{"encoder_moe": "soft", "encoder_patch_size": [4, 4], "encoder_layers": 8, "fusion": "prefix", "tokenizer": "word", "fusion_encoder_layers": 8, "fusion_encoder_activation": "relu", "fusion_encoder_connector": "mlp", "nesterov": true, "steps": 7400, "epochs": 19.4, "warmup_steps": 1480}
Rows from block 5 of the image encoder of a small image-text matching model, named by matrix and row number. Rows with one number within an expert belong to one neuron, the router's apart. Each number is 50 + 10 x the weight over its row's rms, rounded and kept within 0 to 99. All counts start at 0.
After each expert's rows are labels from the 100 images, of 14976, where the router gives the expert most weight on average: "responds to" is what is common among them. Only what is clearly more common there than usual is listed. The data: simulated stained blood smears. In brackets: how many of the 100.
# router: slot weights (encoder.blocks.5.mlp.router.weight, 32x192, trained with AdamW), inputs 0-63
# gate: expert gate (encoder.blocks.5.mlp.gate, 16x192x192), inputs 0-63
# up: expert up (encoder.blocks.5.mlp.up, 16x192x192), inputs 0-63
# down: expert down (encoder.blocks.5.mlp.down, 16x192x192, transposed), outputs 0-63

# expert 8
router.16:67 37 69 68 57 32 37 42 66 60 55 64 62 61 51 30 46 54 50 62 51 40 66 55 60 49 26 40 49 54 65 51 57 45 63 34 28 70 49 79 40 56 60 75 50 52 30 53 59 37 37 58 48 46 54 64 30 47 67 57 55 42 43 48
router.17:58 59 55 53 61 49 47 29 49 42 37 52 58 42 44 48 51 50 36 59 34 67 33 54 44 55 28 66 50 57 55 52 68 60 50 50 46 44 49 71 37 47 38 55 46 49 56 33 60 42 44 23 61 42 45 48 47 62 42 39 36 43 70 69
gate.0:38 43 53 56 43 50 52 39 48 57 47 67 46 52 63 53 64 41 53 51 64 50 64 35 61 49 66 34 59 40 32 38 52 71 55 45 52 45 46 50 52 41 36 63 48 62 38 63 54 41 45 55 31 50 52 53 44 43 51 61 61 46 30 46
up.0:55 24 27 49 41 64 56 57 58 55 45 40 43 44 81 55 59 37 66 46 67 29 59 40 52 44 51 42 51 29 45 48 37 53 60 56 53 51 50 51 50 57 50 34 44 55 52 37 61 60 43 50 42 67 52 56 57 64 49 59 54 65 29 63
down.0:69 50 36 60 51 64 44 33 54 38 53 44 48 68 71 48 51 42 48 51 46 36 50 54 72 45 54 41 47 52 61 58 57 42 64 62 59 57 36 66 62 59 56 36 54 44 60 42 38 54 54 45 49 41 47 57 48 69 41 38 32 39 52 51
responds to: dark grains (96)

# expert 0
router.0:47 62 38 48 39 38 50 52 60 35 66 55 43 53 32 38 27 53 40 54 47 62 58 57 56 56 60 60 54 61 44 61 43 50 36 74 33 50 47 53 45 58 47 31 47 63 49 67 61 34 40 54 72 59 57 52 47 57 58 35 58 70 49 38
router.1:50 63 50 45 43 21 32 41 60 65 58 44 69 55 54 38 32 43 37 40 44 51 59 50 42 55 43 39 59 55 45 42 51 51 50 41 39 42 59 68 55 39 50 56 56 49 38 60 49 40 63 39 59 44 46 36 27 56 59 35 49 48 48 45
gate.3:41 39 52 38 49 56 40 56 35 43 43 43 39 62 51 51 51 44 66 56 67 58 44 42 67 37 48 59 55 55 39 43 42 41 40 45 46 43 59 55 53 28 60 52 58 63 54 42 47 38 50 58 44 60 51 59 37 62 49 61 62 39 36 40
up.3:35 49 49 52 37 35 40 48 36 31 45 61 47 59 53 52 53 42 45 68 49 37 42 63 37 58 55 50 57 40 41 57 33 49 50 55 59 57 49 41 52 53 51 37 32 60 50 42 38 59 52 29 35 45 53 41 58 56 52 55 47 76 62 58
down.3:38 33 61 64 52 31 50 46 50 38 55 59 65 69 55 51 33 56 44 35 40 57 34 53 46 53 46 68 54 66 30 54 55 42 43 50 57 72 57 53 59 53 54 64 46 38 52 36 51 58 34 37 60 36 55 56 51 47 46 65 38 57 42 40
responds to: lobed nucleus (58); band-shaped nucleus (42)

# expert 1
router.2:58 33 61 57 43 34 34 61 70 45 60 50 46 47 61 37 39 47 59 46 37 25 54 67 51 40 38 57 49 52 55 43 64 38 57 54 40 66 72 56 52 41 62 54 57 66 45 47 61 47 45 53 69 50 47 54 46 51 46 51 60 41 45 38
router.3:64 42 59 64 52 43 45 48 63 57 64 60 48 43 71 27 33 52 41 52 53 42 58 44 45 48 34 50 43 54 58 45 47 37 65 38 42 54 52 62 67 42 60 44 61 56 49 59 53 56 56 48 62 40 48 37 39 50 41 54 52 39 31 41
gate.0:58 51 47 38 53 42 52 53 46 46 39 39 50 40 52 41 52 43 51 54 33 63 49 47 55 57 56 53 37 55 42 45 45 57 63 38 55 44 43 50 47 56 47 56 46 43 56 59 42 47 61 44 49 53 37 59 59 55 51 36 45 58 62 39
up.0:55 47 44 64 52 47 53 46 43 61 46 54 41 43 50 37 51 51 45 36 44 46 50 37 45 36 53 46 68 60 51 50 52 56 65 63 65 31 55 48 64 46 34 56 71 60 59 53 53 45 48 51 47 59 18 52 67 35 28 49 63 50 54 73
down.0:51 31 49 64 47 46 44 46 47 49 51 62 63 33 52 54 67 59 49 57 58 41 51 77 36 42 52 54 52 43 63 48 58 45 56 51 39 59 49 67 44 48 45 38 52 53 41 71 56 45 41 63 27 54 59 62 29 23 48 47 75 56 62 52
responds to: kidney-shaped nucleus (50); round nucleus (35)

# expert 13
router.26:56 48 63 42 49 35 38 40 58 57 57 43 51 62 45 48 58 38 43 43 52 47 37 47 64 41 48 52 55 38 37 58 49 44 45 52 53 51 62 71 53 35 65 73 52 39 39 34 69 46 42 44 45 46 50 56 53 47 46 59 50 48 37 50
router.27:34 36 54 49 48 51 52 50 48 44 65 39 52 61 69 31 31 59 44 60 37 44 27 72 49 40 56 54 48 58 28 52 54 46 36 50 40 56 34 42 51 44 46 50 53 60 50 50 64 49 44 53 49 52 69 34 39 60 63 46 57 51 65 68
gate.3:55 60 47 57 42 45 50 57 58 45 45 47 60 41 64 40 67 67 61 52 49 63 41 50 49 52 63 61 40 47 57 43 59 70 54 51 50 45 63 54 37 50 59 44 57 53 56 53 54 37 65 47 37 64 41 63 60 45 60 47 41 48 58 48
up.3:53 64 59 57 58 47 51 52 61 46 40 50 60 48 55 34 61 51 53 58 57 67 27 52 62 53 59 61 25 44 58 49 38 67 64 50 49 45 59 53 49 56 59 45 61 50 54 57 61 55 68 56 30 59 46 65 71 43 61 48 34 60 55 41
down.3:58 46 58 46 41 46 41 70 47 60 47 57 34 50 66 51 54 53 52 65 40 51 54 66 39 67 49 38 56 50 48 41 53 53 58 32 47 54 48 70 42 66 51 61 22 52 67 52 57 38 33 43 49 57 33 58 63 48 62 56 42 47 42 59
responds to: crescents (34)

# expert 4
router.8:46 62 38 50 36 44 26 41 62 44 46 43 57 58 64 30 59 42 40 54 58 53 48 53 54 35 28 51 50 53 52 36 54 45 57 44 38 69 46 69 54 34 59 63 49 41 41 48 55 58 47 60 60 46 42 52 27 57 46 54 44 61 43 50
router.9:45 57 39 50 44 17 41 53 81 34 48 42 62 64 52 44 34 49 50 56 51 47 52 34 42 62 57 57 62 58 38 47 43 44 52 48 49 56 43 54 62 47 50 38 46 47 37 30 58 44 54 50 55 37 47 58 45 67 47 44 50 48 40 52
gate.0:38 49 52 49 54 61 42 59 65 37 67 38 48 42 66 21 45 58 37 57 52 28 49 46 42 44 56 41 57 62 39 42 38 46 71 48 56 24 44 45 71 47 47 49 46 56 47 51 54 45 34 56 49 31 32 68 51 58 54 63 50 54 51 49
up.0:37 43 45 55 39 52 57 40 34 40 46 57 66 46 61 47 48 75 43 39 42 57 34 33 58 67 57 42 49 38 65 66 56 67 72 41 47 38 49 58 54 40 51 49 45 51 43 45 50 56 47 46 59 38 52 49 41 53 39 63 34 59 38 55
down.0:49 39 51 45 59 51 57 68 33 68 62 51 50 59 55 44 55 41 38 30 36 40 56 73 46 30 45 54 38 42 67 55 51 55 56 52 47 43 58 47 57 48 58 69 70 58 61 30 46 56 40 51 53 49 41 44 62 64 48 53 48 52 41 53
responds to: no large cell (44)

# expert 15
router.30:46 65 27 51 71 40 51 54 48 44 33 48 59 50 55 45 51 54 55 55 59 74 38 47 51 57 47 46 60 45 43 61 54 50 42 36 54 30 55 52 48 34 35 57 52 56 60 45 58 60 61 43 51 46 68 46 50 37 56 43 55 40 61 53
router.31:41 50 45 60 43 35 35 34 50 52 64 68 46 65 58 39 45 35 50 46 45 52 59 54 56 46 37 61 40 58 50 46 47 44 49 33 35 74 52 76 58 43 52 53 59 60 42 33 56 38 62 54 57 55 49 58 29 53 59 61 50 42 50 42
gate.0:44 55 35 45 57 61 51 51 56 50 68 68 49 39 33 44 62 43 42 52 57 48 43 52 39 38 60 44 52 46 50 36 60 37 47 62 46 54 41 39 59 42 39 46 64 44 61 45 55 51 40 46 59 61 24 67 41 60 54 55 61 70 47 36
up.0:54 35 61 31 27 22 52 50 50 42 49 41 54 57 74 42 34 54 62 44 47 50 54 57 47 59 64 51 39 67 54 54 38 51 60 56 57 37 51 61 56 52 71 44 40 53 49 64 45 49 30 62 37 45 64 33 50 45 48 48 41 34 59 64
down.0:64 62 51 32 79 51 56 40 31 60 59 37 57 43 50 59 50 64 60 52 49 47 54 52 52 46 42 78 31 54 62 59 49 55 67 31 47 54 50 37 41 44 44 42 56 57 44 72 50 58 52 53 49 67 37 41 48 52 47 49 51 44 45 43
responds to: target cells (100); crowded (100); no large cell (44); large cell: two lobes with orange grains (32)

# expert 2
router.4:36 41 55 42 44 45 44 63 40 50 58 45 51 64 53 51 55 43 58 39 49 42 56 56 43 39 41 54 50 41 72 33 45 37 61 53 41 40 36 64 57 49 74 58 42 61 54 53 54 68 47 48 51 33 71 63 52 60 43 40 41 38 48 43
router.5:56 50 64 33 47 56 54 55 52 37 50 55 44 52 41 34 52 57 48 35 42 55 65 56 38 49 36 63 60 56 50 51 58 53 61 54 50 60 49 61 57 45 49 46 57 54 32 56 28 63 40 64 45 56 39 43 36 44 50 61 72 48 66 26
gate.3:39 54 41 40 63 42 46 27 50 60 53 57 52 60 41 56 62 33 48 31 71 42 42 52 46 49 54 46 37 41 54 51 54 58 61 46 43 51 44 53 43 56 48 40 53 59 35 49 40 54 64 41 54 47 53 40 42 54 52 41 45 28 46 43
up.3:45 43 62 51 58 61 51 44 35 47 57 57 40 55 49 61 71 72 66 64 49 63 48 35 47 32 59 32 59 60 70 70 44 57 59 51 42 47 65 49 48 40 50 38 36 31 52 45 54 40 54 51 42 45 58 45 47 63 35 58 39 31 55 43
down.3:32 59 52 41 61 39 60 49 49 55 30 52 48 44 47 67 46 68 51 45 50 49 52 49 64 52 63 43 55 60 23 69 51 56 38 22 37 45 54 55 58 55 42 53 60 46 49 41 43 61 39 33 58 42 66 50 48 55 51 46 57 49 50 63
responds to: crowded (98); kidney-shaped nucleus (94); crescents (56)

# expert 12
router.24:56 51 40 57 47 54 57 48 62 52 51 47 45 51 67 60 40 52 48 39 33 66 56 57 63 42 46 48 57 70 37 52 59 46 50 41 44 58 47 63 31 32 50 57 49 57 18 55 53 56 56 57 42 54 53 63 39 59 51 59 52 40 41 49
router.25:41 35 39 41 50 44 42 41 50 61 55 32 59 51 35 40 47 47 58 63 57 41 60 50 55 58 45 57 60 43 57 35 56 48 59 65 54 50 49 45 52 72 66 44 37 54 56 59 43 58 52 53 50 36 59 52 69 51 50 47 54 29 36 47
gate.0:48 55 44 69 29 46 46 68 30 42 66 58 52 45 44 30 35 66 44 33 49 68 58 66 58 47 66 45 49 54 48 39 48 61 26 65 50 58 59 67 49 40 50 59 53 58 46 42 46 44 48 40 50 50 53 47 80 45 39 55 56 45 44 47
up.0:56 55 44 56 61 44 58 74 55 36 35 50 54 57 72 47 47 44 46 17 60 54 49 50 42 39 54 61 36 68 49 39 49 35 34 42 55 59 29 63 44 46 52 62 60 44 43 56 50 50 37 31 59 44 42 54 50 39 38 58 42 36 43 53
down.0:39 46 37 42 50 43 57 50 44 42 42 53 42 45 64 51 42 56 47 50 58 41 51 57 42 48 58 44 66 61 48 34 58 55 48 61 56 63 44 62 39 50 43 43 76 58 40 50 45 47 53 34 57 55 40 49 74 52 62 47 58 37 53 49
responds to: crowded (100); no large cell (61); ovals (34)

# expert 10
router.20:46 60 41 53 51 62 72 59 51 50 51 48 44 47 41 58 56 61 60 46 55 70 43 39 65 57 67 35 66 64 33 62 59 35 38 42 50 47 46 54 44 54 64 66 56 56 44 38 56 60 46 55 60 54 48 47 43 40 51 53 70 48 55 66
router.21:38 42 49 51 49 36 53 50 54 34 43 64 43 59 35 62 41 61 41 45 50 34 48 73 60 39 55 63 35 59 33 35 30 54 50 67 63 67 50 35 63 62 50 49 69 49 45 53 44 37 50 64 50 64 61 67 45 48 46 56 40 52 27 29
gate.14:41 40 43 52 68 42 47 65 22 57 33 55 51 53 52 75 49 58 46 66 57 51 58 68 44 48 48 47 45 53 48 46 41 40 62 31 56 38 57 54 40 34 39 52 50 41 53 44 36 50 57 56 60 45 50 70 38 50 54 59 38 49 49 50
up.14:45 50 54 42 54 45 41 48 62 62 43 54 58 54 57 56 29 36 56 45 27 50 65 47 28 48 38 51 41 60 46 45 50 47 61 66 51 55 55 62 43 56 47 61 55 54 39 68 60 49 47 52 56 51 45 51 21 56 45 52 31 48 54 70
down.14:64 56 43 54 61 55 60 64 50 80 74 52 57 47 65 56 62 47 51 38 54 46 42 47 56 57 48 59 56 41 48 44 66 37 55 40 30 59 50 54 37 57 47 49 51 30 22 36 41 53 50 43 67 56 44 47 57 64 54 42 47 35 62 62
responds to: spiky cells (95); crowded (76); no large cell (70)

# expert 11
router.22:46 40 58 52 37 31 49 58 58 53 47 44 57 61 49 31 37 65 58 48 50 61 46 49 37 36 41 49 39 42 44 39 63 49 53 47 39 58 59 47 50 48 45 59 38 46 27 59 60 56 38 41 48 43 62 56 62 66 60 44 44 45 35 49
router.23:46 46 63 62 51 33 59 60 47 45 71 63 28 55 40 59 41 59 42 67 46 39 52 47 54 52 47 31 46 66 71 53 60 42 34 54 34 36 38 72 36 54 57 47 66 57 54 55 46 51 44 63 47 53 60 36 36 42 59 39 58 49 54 53
gate.14:56 50 52 51 51 32 45 51 66 47 50 49 41 70 53 58 45 45 48 58 48 34 59 57 53 56 43 47 49 49 63 46 41 56 75 69 52 38 35 62 55 49 68 45 51 54 54 44 38 53 60 51 46 39 53 65 61 40 29 46 30 48 44 36
up.14:50 54 43 47 58 65 58 41 36 58 45 55 53 17 57 40 53 59 43 43 47 59 57 57 43 55 49 48 48 43 28 46 56 53 35 28 52 69 70 41 45 41 29 59 45 45 48 56 63 40 54 49 46 64 32 47 39 50 65 51 66 51 47 62
down.14:43 33 45 34 45 59 63 87 43 44 54 42 48 61 51 57 50 33 40 58 58 44 43 52 56 42 44 54 67 28 61 42 35 50 64 49 50 55 47 67 54 74 36 59 49 65 43 54 38 56 61 47 60 30 48 53 49 54 35 48 50 60 52 63
responds to: discs (100); crowded (100); no large cell (52)

# expert 7
router.14:57 38 51 42 43 61 42 55 56 51 38 40 56 63 47 42 41 46 46 61 28 47 53 52 66 42 48 42 44 54 57 34 46 43 56 38 40 58 66 57 49 38 52 38 47 49 47 38 60 56 40 56 58 56 54 56 42 55 49 36 48 34 41 50
router.15:59 35 49 52 48 47 34 57 55 53 43 55 55 63 55 37 47 46 38 64 34 50 52 40 50 45 35 31 35 58 43 55 52 52 73 46 55 62 53 71 67 50 31 65 56 45 39 34 54 38 53 56 79 47 53 65 33 51 54 48 61 52 26 25
gate.0:50 52 17 63 50 30 53 50 40 45 42 50 70 31 62 42 51 41 45 36 51 57 50 57 67 38 59 57 60 49 25 54 43 53 51 66 39 46 47 38 35 45 48 51 42 51 59 51 56 52 38 50 54 72 59 63 51 58 56 54 51 60 60 41
up.0:60 68 44 40 39 57 39 42 52 72 42 57 57 48 46 43 52 47 49 48 37 41 63 87 58 49 56 46 47 50 32 63 51 55 56 50 27 42 70 36 46 33 52 45 52 41 68 39 48 47 46 35 38 52 35 56 44 45 78 58 48 60 48 45
down.0:60 44 59 62 28 55 53 55 39 45 42 46 49 49 59 55 50 53 51 68 57 58 43 45 57 49 33 44 37 63 52 47 43 64 45 43 64 36 33 60 48 42 51 45 34 80 56 52 49 43 43 51 35 51 30 33 48 25 51 63 36 50 46 42
responds to: spiky cells (63); two lobes with orange grains (43)

# expert 3
router.6:39 56 34 57 55 44 42 40 57 54 44 59 61 51 45 31 50 62 50 43 53 47 45 43 52 44 42 54 55 39 53 43 38 41 71 54 57 71 63 57 44 42 49 60 43 58 46 50 64 27 61 58 71 51 67 39 39 58 51 55 58 49 29 42
router.7:34 45 65 45 41 45 50 61 50 58 46 72 40 66 36 50 51 47 55 47 59 50 44 66 44 44 58 43 38 45 56 45 49 44 36 72 46 47 33 50 62 37 59 39 44 59 28 61 66 50 51 42 45 64 66 62 40 45 71 49 58 56 41 54
gate.3:50 52 23 58 55 48 49 37 52 47 29 42 26 74 68 43 38 58 44 35 49 40 50 50 47 33 47 57 37 51 20 48 55 40 54 63 49 59 62 63 39 46 41 43 42 62 40 37 58 51 50 67 47 38 67 36 42 47 75 56 43 46 58 52
up.3:67 42 37 38 38 55 49 41 55 60 11 53 57 52 58 45 46 56 60 52 35 54 59 73 32 52 36 58 50 51 58 37 55 51 47 59 51 66 52 53 49 54 57 56 64 41 36 45 61 38 77 48 53 43 52 27 44 56 53 64 63 54 34 37
down.3:52 50 51 68 50 46 44 41 34 31 32 39 28 64 51 40 42 51 55 38 61 42 59 61 39 38 60 53 51 50 57 47 47 53 42 46 54 51 56 56 48 59 63 43 62 42 39 38 39 64 55 66 35 51 66 56 59 50 59 47 40 43 23 38
responds to: no large cell (97); crescents (34)

# expert 6
router.12:52 42 55 47 57 55 40 41 65 27 59 63 57 57 56 43 53 43 56 57 35 44 42 57 42 39 51 52 27 52 47 50 45 46 67 55 46 59 48 49 42 63 39 37 60 42 57 50 58 43 42 35 49 31 34 52 55 49 54 51 42 59 40 48
router.13:50 36 65 56 54 42 42 36 67 48 75 42 52 60 56 42 33 41 52 49 39 30 38 48 51 43 29 55 51 52 40 39 57 53 56 51 49 61 41 59 53 29 37 58 60 39 57 41 65 33 40 45 57 41 61 58 60 59 59 46 38 63 43 34
gate.14:74 45 42 40 62 48 29 58 53 60 50 39 47 28 67 57 57 49 53 46 46 63 59 48 41 54 52 47 64 34 44 58 51 52 33 52 47 49 51 55 60 36 51 58 42 49 45 53 55 44 60 53 42 51 59 64 55 35 65 50 79 63 29 68
up.14:56 63 42 59 55 56 46 54 44 41 59 41 32 45 49 52 59 48 46 40 52 38 48 37 60 62 77 36 56 38 48 48 59 54 37 55 53 58 50 55 57 51 41 45 51 46 54 48 48 51 65 53 45 65 62 68 43 39 47 53 56 55 55 63
down.14:64 44 30 50 53 58 31 63 32 36 67 55 53 49 67 39 51 70 48 45 43 49 42 47 44 45 49 75 57 49 58 51 60 52 62 68 44 62 70 36 37 55 52 61 74 45 55 44 59 54 51 47 65 42 62 56 35 49 44 64 66 46 38 59
responds to: kidney-shaped nucleus (85)

# expert 14
router.28:48 58 42 59 44 27 58 41 53 50 52 48 74 43 59 51 46 34 63 64 49 63 42 51 53 54 31 51 55 59 46 39 51 38 63 46 55 50 40 71 39 54 70 42 44 56 50 42 72 43 57 41 55 37 47 56 49 43 38 36 48 35 58 49
router.29:52 49 43 64 49 69 52 35 76 54 41 44 70 40 53 51 44 47 61 75 45 45 59 50 63 68 58 61 56 48 63 65 51 48 66 46 52 54 64 75 53 39 60 57 35 55 50 34 54 55 45 62 66 52 67 52 51 44 68 47 41 48 47 52
gate.0:56 56 51 53 63 45 64 46 35 39 39 53 52 48 49 42 52 50 42 55 66 61 40 43 59 51 49 46 48 42 38 43 63 53 35 55 47 48 42 53 50 42 64 48 67 53 54 36 56 64 45 46 44 62 51 44 47 68 65 47 72 42 57 63
up.0:51 64 35 52 50 50 53 46 51 57 66 45 42 36 71 61 51 59 41 52 35 54 37 33 46 53 49 62 51 68 49 63 62 60 39 46 62 49 55 49 21 49 48 51 59 47 54 46 55 35 52 57 38 50 41 41 59 57 34 66 34 40 57 51
down.0:51 55 36 53 66 33 57 34 48 57 46 45 46 73 53 53 57 56 49 48 49 54 52 43 59 61 44 42 41 67 61 58 60 35 42 39 65 45 44 59 35 34 35 52 48 55 54 44 54 64 50 49 35 33 37 47 49 51 48 58 46 47 40 59
responds to: crowded (83)

# expert 9
router.18:50 57 66 50 39 44 42 45 57 50 47 45 57 64 42 41 48 57 48 69 39 50 61 47 45 43 34 45 59 46 57 34 60 34 47 51 41 67 63 58 46 33 58 61 55 41 42 44 57 46 48 67 57 42 33 62 33 65 48 37 64 34 22 45
router.19:52 34 55 61 53 38 47 40 62 44 37 44 68 47 47 36 42 61 65 56 25 39 53 39 63 46 44 43 45 54 50 37 66 51 49 37 54 66 60 50 53 34 46 53 67 43 45 37 57 39 43 45 58 43 53 52 58 56 41 59 52 48 52 35
gate.14:43 43 45 54 30 53 57 67 54 70 66 30 52 51 60 59 68 56 46 50 48 46 50 44 63 52 52 50 56 59 63 45 32 51 64 62 51 38 53 47 39 61 59 61 43 50 32 44 40 54 53 55 42 76 49 53 71 71 49 65 69 60 42 64
up.14:43 69 38 31 54 44 61 59 43 44 46 70 62 52 55 61 36 46 48 61 51 57 60 34 55 43 48 36 42 64 41 46 48 41 59 44 50 49 54 44 47 46 45 49 69 52 45 38 58 48 67 48 52 39 52 58 49 58 51 71 35 47 45 38
down.14:32 73 35 44 49 42 53 42 52 44 48 69 71 50 58 35 61 43 59 37 54 54 50 47 65 54 46 39 52 48 52 47 46 31 68 47 52 66 66 60 39 32 54 37 48 50 56 43 70 60 74 53 65 17 56 48 49 40 54 58 57 49 49 47
responds to: spiky cells (89); crowded (75); two lobes with orange grains (65)

# expert 5
router.10:40 43 50 68 36 30 40 56 67 62 51 49 50 42 49 39 50 52 46 42 52 48 57 40 57 48 36 45 38 53 37 56 48 51 56 38 57 76 39 84 50 43 54 65 56 45 25 50 53 42 46 54 54 55 53 69 36 51 48 43 64 50 42 42
router.11:58 52 39 56 60 53 61 53 55 60 46 54 50 44 33 37 46 64 43 61 57 66 57 49 56 48 50 43 57 50 46 49 74 67 49 36 63 68 47 66 34 44 56 59 60 44 53 44 52 34 66 51 45 61 51 51 52 41 59 51 45 45 39 43
gate.0:56 40 43 75 45 53 39 65 59 45 57 47 59 45 47 44 54 46 64 49 41 52 46 40 44 46 47 45 52 50 68 69 58 46 31 49 42 50 50 76 59 51 53 50 54 54 23 62 46 53 33 36 60 41 56 58 43 58 64 45 67 38 53 67
up.0:51 67 56 44 49 41 50 43 53 60 47 59 41 50 51 66 53 47 38 42 43 64 58 53 78 60 54 49 42 52 29 43 35 61 54 54 57 42 44 14 50 61 39 54 43 45 61 39 53 40 55 65 44 57 34 52 49 49 48 56 54 58 51 33
down.0:51 56 42 60 52 50 48 41 42 37 32 52 57 58 50 43 51 62 52 55 58 52 43 44 50 54 46 63 47 36 58 57 49 33 32 44 45 51 64 48 67 62 56 53 50 39 49 60 60 70 54 48 68 42 50 63 34 52 54 52 41 68 53 51
responds to: crowded (99); discs (64); no large cell (40)